python train.py --encoder_moe_every=1 --decoder_mlp_ratio=4 --batch_size=128
Rows from block 3 of the audio encoder of a small encoder-decoder audio transcriber, named by matrix and row number. Rows with one number belong to one neuron. Each number is 200 + 30 x the weight over its row's rms, rounded and kept within 0 to 999. All counts start at 0. After the name is the row's rms in percent of the matrix's.
After each neuron's rows are labels from the 100 clips, of 14976, where the neuron reaches its highest value: "loudest" is the band of the loudest frequency at the time of the peak; "lies over" is the class under the peak. Only what is clearly more common there than usual is listed. The data: babble in 24 made-up languages, each with its own sounds, syllables and stress or tones, from a formant synthesiser. In brackets: how many of the 100.
# fc1: first MLP up (encoder.blocks.3.ff1.fc1.weight, 1536x384), inputs 128-255
# fc2: first MLP down (encoder.blocks.3.ff1.fc2.weight, 384x1536, transposed), outputs 128-255

fc1.378,102,221,222,240,238,194,201,215,179,199,229,139,208,189,198,198,296,193,226,233,209,208,187,237,200,200,201,177,183,248,218,221,174,201,233,239,242,232,176,214,210,176,208,255,200,221,219,207,199,239,243,252,179,211,193,190,201,198,240,182,216,183,186,184,202,240,187,230,184,161,186,170,241,190,156,195,168,207,171,225,208,228,215,188,173,195,177,191,229,208,162,236,211,244,158,183,195,209,243,190,215,227,221,226,207,163,196,194,183,207,193,187,202,240,210,166,191,211,193,211,187,143,177,219,159,203,202,228,177
fc2.378,099,233,152,207,220,243,163,188,226,254,145,150,190,200,167,209,157,255,255,169,194,224,164,196,184,193,193,199,256,216,191,182,235,208,139,148,172,181,216,112,200,218,140,208,173,176,197,182,205,258,193,226,222,167,176,216,222,292,197,200,180,203,215,211,214,204,242,166,137,211,165,140,242,180,200,215,234,184,197,190,230,230,231,228,206,227,209,230,229,167,223,203,241,189,207,221,190,195,268,170,158,199,198,175,229,166,202,231,179,200,210,237,216,209,254,212,173,231,243,223,152,196,200,211,218,190,188,166,216
loudest: 2000 to 4000 Hz (94)
lies over: /k/ (78)

fc1.41,098,231,190,144,178,203,191,240,173,204,231,187,214,201,213,211,168,213,230,219,222,244,213,185,150,227,181,175,231,218,215,164,290,199,188,171,242,243,254,184,228,181,249,238,235,241,198,210,249,164,236,173,265,220,231,212,181,206,198,187,199,206,188,235,189,224,242,186,171,162,200,128,164,137,228,231,159,230,227,206,166,244,152,202,230,191,218,173,199,257,181,162,212,269,244,174,213,179,159,183,246,221,166,232,170,200,187,172,186,216,190,227,183,234,231,195,145,215,201,247,173,194,212,225,228,212,230,194,210
fc2.41,094,234,210,188,193,180,165,200,227,98,182,176,176,183,268,223,204,229,234,183,228,180,229,187,201,215,187,196,272,240,229,186,219,186,204,189,204,179,185,238,167,193,148,258,176,238,229,188,219,173,196,173,177,230,229,190,211,224,189,186,248,230,236,225,212,242,210,198,167,218,175,218,224,162,125,216,210,246,164,156,152,231,202,202,223,162,143,228,251,194,204,219,234,207,198,197,184,224,167,219,166,192,191,232,190,178,181,149,247,185,178,192,246,255,176,222,180,170,210,271,137,183,225,151,159,229,239,184,192
loudest: 500 to 1000 Hz (60)
lies over: /ɔɪ/ (42); /ɔ̃/ (36)

fc1.231,100,157,198,194,215,200,254,214,252,191,103,147,244,221,220,190,162,210,195,205,232,199,150,234,199,172,218,176,161,231,229,205,194,215,199,231,194,242,175,212,193,169,124,139,219,205,192,172,257,193,231,184,163,214,210,258,191,176,252,274,177,201,240,226,223,208,206,227,223,210,236,213,173,200,234,207,193,253,168,174,205,246,248,211,220,143,175,180,245,210,153,193,164,251,218,212,220,221,171,198,189,205,212,160,242,166,226,191,216,222,282,186,158,185,205,194,210,237,212,207,84,203,209,183,209,161,179,198,195
fc2.231,107,196,145,135,189,204,189,182,185,234,289,209,222,223,199,258,237,218,172,219,208,200,204,183,124,223,234,226,205,153,206,203,222,233,186,245,238,226,210,215,242,158,223,191,200,238,209,171,199,217,199,214,195,176,175,222,188,156,178,193,189,144,241,238,149,174,251,182,193,210,194,183,172,177,235,156,234,218,245,220,194,160,195,205,222,294,157,163,166,214,219,188,213,198,160,133,260,165,225,179,226,226,159,226,153,200,211,240,221,185,186,185,225,206,138,192,159,173,152,226,230,175,187,224,218,199,235,196,206
loudest: 2000 to 4000 Hz (27)
lies over: /tʃ/ (29)

fc1.602,103,193,174,237,216,172,191,224,210,144,272,200,232,206,236,144,187,217,190,216,224,213,160,153,234,204,256,214,195,214,244,209,240,201,170,171,162,234,188,290,215,229,175,228,220,204,174,177,236,270,217,174,141,169,191,204,213,184,225,170,216,227,239,218,218,174,184,161,211,188,237,155,177,193,181,218,212,206,163,213,221,182,194,264,195,186,210,248,178,180,193,222,206,209,261,186,136,222,160,189,184,221,252,214,194,167,202,192,170,208,233,214,191,216,208,208,180,191,220,201,154,194,242,194,207,208,168,224,219
fc2.602,105,209,172,212,177,192,189,170,242,159,119,220,263,199,140,199,223,205,188,219,215,143,183,219,170,202,185,213,190,222,237,215,211,159,165,230,190,195,224,274,160,215,219,190,175,213,186,191,207,270,183,204,205,170,174,166,223,167,195,199,187,207,242,230,213,157,225,204,242,231,176,162,188,195,208,180,174,241,223,217,260,166,250,180,224,227,185,207,142,198,173,198,220,255,189,225,234,217,275,152,207,184,167,208,156,203,207,157,229,213,194,229,247,183,185,191,183,222,212,167,242,216,179,243,201,224,205,201,222
loudest: 1000 to 2000 Hz (34)
lies over: /x/ (51)

fc1.336,105,238,192,203,202,198,162,227,223,112,213,185,195,163,155,177,244,203,264,210,186,252,197,211,170,234,242,226,153,222,151,202,237,210,191,176,149,219,221,219,204,187,197,238,164,186,202,179,181,223,211,256,202,198,199,239,195,234,261,202,202,253,203,162,198,180,188,158,195,249,210,254,234,155,177,138,197,139,157,257,137,187,227,215,183,180,195,185,199,188,197,195,221,217,206,169,180,211,212,145,236,198,229,228,222,168,192,165,191,186,192,174,200,184,212,160,153,247,206,186,196,149,207,179,158,176,204,161,187
fc2.336,101,211,163,236,178,215,222,239,188,167,177,166,195,201,173,208,215,206,171,231,184,166,194,193,218,232,245,171,182,211,200,197,238,183,250,169,177,215,216,213,157,217,193,184,212,172,142,153,213,273,181,216,232,186,188,251,175,195,195,194,222,217,194,185,212,214,233,179,218,224,146,232,215,209,190,173,173,110,230,218,154,210,207,194,217,247,202,171,121,173,206,184,225,235,199,248,173,189,253,199,184,235,196,217,231,217,213,134,177,215,164,206,187,188,202,206,213,198,203,188,142,219,186,248,199,187,223,193,175
loudest: 1000 to 2000 Hz (48)
lies over: /x/ (67)

fc1.168,101,116,192,214,222,196,197,215,152,216,192,133,253,156,177,212,206,220,205,199,201,161,160,174,156,171,219,236,206,217,236,171,195,187,203,218,269,200,170,214,216,141,175,199,176,245,144,218,133,227,243,175,146,173,227,230,207,230,188,211,173,203,181,150,167,220,236,243,186,154,258,167,182,190,254,159,195,200,222,228,178,203,215,181,203,202,229,167,168,216,191,218,214,219,147,239,235,220,176,187,221,199,179,205,206,176,176,225,234,196,220,222,191,204,236,208,198,226,152,264,167,196,167,159,222,262,212,200,240
fc2.168,106,219,186,213,200,168,189,199,210,287,203,148,175,192,145,207,187,229,227,180,196,157,181,182,160,185,217,238,158,215,248,180,169,228,161,195,232,184,217,181,195,227,183,223,196,186,201,189,176,250,180,201,191,181,126,190,212,224,219,214,257,211,193,189,184,265,226,211,147,251,186,184,225,202,164,219,189,218,204,232,282,216,213,210,205,218,152,211,182,181,186,198,225,221,213,199,221,240,213,183,224,215,190,144,247,174,194,175,134,225,182,204,251,200,224,239,186,184,181,193,129,187,202,206,195,180,104,179,202
loudest: 2000 to 4000 Hz (68)
lies over: /tʃ/ (77)

fc1.548,096,183,174,268,178,197,230,237,223,224,239,204,221,176,194,199,192,252,242,225,218,190,177,170,210,187,188,218,228,226,240,194,176,216,179,163,220,244,184,205,209,170,152,189,156,229,178,228,208,175,226,202,162,229,242,145,202,237,183,223,231,185,211,158,173,238,185,206,164,227,183,196,230,192,196,194,229,258,224,197,180,204,229,169,212,192,189,251,233,161,206,153,191,226,197,182,205,235,173,221,181,194,220,249,220,196,165,190,194,188,182,182,170,208,187,175,201,179,238,207,192,158,171,164,236,183,172,266,186
fc2.548,094,207,217,215,191,196,179,185,186,207,152,189,234,198,163,187,144,164,196,183,238,202,216,210,216,202,178,176,168,208,241,183,240,189,235,235,213,174,173,203,194,149,158,252,186,189,214,233,187,194,215,230,217,191,238,133,212,237,243,169,202,218,202,195,163,178,204,185,243,213,185,239,182,151,222,165,222,187,176,198,224,154,187,168,189,175,185,200,198,186,214,245,190,232,190,198,149,206,234,150,208,203,196,193,238,216,244,152,205,195,203,258,206,190,217,199,213,204,146,172,229,155,207,213,227,209,248,188,242
loudest: 2000 to 4000 Hz (32)
lies over: /k˭/ (28)

fc1.65,101,165,172,234,227,185,181,233,183,200,225,181,191,192,198,164,223,240,229,198,168,239,175,208,197,173,220,226,212,213,227,173,200,226,227,166,176,202,223,155,136,197,159,210,151,176,253,217,209,261,219,189,184,166,215,197,232,199,277,224,194,215,249,183,222,168,171,211,152,188,182,238,188,176,182,185,181,200,189,267,186,250,242,244,194,184,227,230,196,240,171,195,196,222,229,183,166,225,183,202,204,217,196,225,207,153,254,184,156,178,246,184,186,204,220,146,199,245,159,197,198,207,219,192,204,197,214,194,217
fc2.65,096,234,170,206,210,209,220,194,214,157,217,204,231,198,176,243,211,219,161,174,188,178,166,197,171,242,223,186,252,184,197,195,227,190,215,167,156,181,191,263,96,250,276,206,170,212,129,223,184,215,165,168,208,193,210,210,166,164,195,203,243,196,222,237,189,218,183,205,226,234,180,146,214,213,163,173,195,193,254,187,181,211,232,185,213,208,176,151,145,201,181,211,226,166,218,234,173,227,242,117,288,214,202,176,164,190,187,137,254,220,189,184,191,217,207,199,193,204,215,240,176,216,231,236,196,203,192,212,195
loudest: 1000 to 2000 Hz (39)
lies over: /x/ (83)

fc1.421,102,177,135,149,203,204,241,212,170,160,230,231,228,222,187,220,266,181,278,192,176,166,207,193,239,157,217,254,198,236,226,189,196,189,224,158,210,196,229,228,206,193,210,177,173,200,193,188,210,244,250,168,190,199,211,181,150,232,217,217,231,215,163,200,210,223,185,196,214,232,252,145,242,164,237,238,159,226,157,188,174,194,166,178,208,151,231,186,202,150,175,148,229,164,214,182,216,172,182,213,196,195,157,222,155,180,180,169,190,240,147,198,142,218,185,188,281,205,268,227,179,217,168,206,245,199,181,210,206
fc2.421,099,215,186,190,193,212,191,232,233,263,255,220,204,203,184,222,179,225,149,185,215,228,200,177,222,207,228,194,190,189,163,212,202,247,175,160,196,207,232,222,221,195,182,181,214,198,232,194,216,199,157,194,213,233,185,153,192,201,236,194,152,228,240,156,142,210,176,221,193,227,180,201,218,213,190,213,218,153,163,183,223,255,187,180,191,185,221,187,184,242,202,169,209,168,212,178,216,182,163,210,252,181,206,203,259,185,185,220,209,205,198,156,150,193,241,156,203,179,204,169,151,222,209,235,213,206,176,185,214
loudest: 500 to 1000 Hz (48)
lies over: /aʊ/ (69)

fc1.126,100,163,183,202,194,184,160,254,204,218,254,203,219,253,150,194,231,194,254,214,231,212,234,185,190,235,232,207,199,219,202,256,183,143,245,167,207,194,176,122,185,174,249,251,176,198,206,179,142,240,236,174,201,218,187,203,210,219,219,210,183,275,228,163,194,234,209,220,229,193,242,230,234,210,191,159,174,152,178,264,223,184,238,233,154,231,204,219,161,151,201,196,197,241,241,213,180,191,251,169,221,240,192,226,140,219,174,171,225,192,199,226,215,213,219,150,191,217,219,189,207,196,179,215,241,194,176,198,201
fc2.126,098,198,192,243,161,184,167,162,192,186,134,132,175,251,259,208,215,205,236,204,228,248,170,173,266,193,207,199,190,171,204,202,208,236,186,187,170,232,195,185,189,169,155,216,191,195,181,149,226,166,194,157,190,181,231,194,186,244,194,168,205,219,180,270,209,190,184,199,157,210,129,193,211,160,189,258,182,132,163,189,168,192,209,175,226,188,241,159,253,173,222,142,216,196,158,229,171,197,199,160,147,237,185,200,260,215,233,161,192,190,176,230,185,203,197,167,208,204,233,183,196,142,189,208,203,191,275,181,215
loudest: 2000 to 4000 Hz (38)
lies over: /ç/ (28)

fc1.632,108,193,221,198,193,174,205,204,200,206,211,170,221,181,251,195,192,227,228,225,199,188,178,149,220,208,237,205,197,230,236,239,209,166,155,180,282,214,210,194,229,181,211,180,162,178,185,179,246,222,191,174,229,158,212,226,199,217,261,168,247,209,140,169,232,204,193,149,174,172,159,239,204,162,136,228,190,167,123,247,219,192,244,245,173,189,212,172,187,187,137,247,202,241,172,185,166,239,196,184,237,219,213,214,193,205,188,136,225,192,187,161,223,149,190,238,218,209,167,182,154,149,192,188,196,180,198,200,195
fc2.632,106,203,246,181,246,214,182,220,202,215,136,117,204,211,216,185,193,226,201,194,190,255,193,194,237,209,196,218,206,194,193,210,201,241,115,164,240,199,214,177,251,201,170,198,220,168,163,214,201,255,187,208,190,154,207,184,229,260,176,220,223,173,207,212,152,184,201,228,212,198,202,179,236,207,169,200,213,149,235,195,229,218,188,210,206,192,210,186,219,211,220,166,257,140,237,187,184,153,156,164,194,175,192,224,248,197,188,153,185,222,209,223,205,232,216,209,212,231,222,181,228,193,222,138,224,219,211,224,176
loudest: 2000 to 4000 Hz (86)
lies over: /tʃ/ (51); /ʃ/ (39)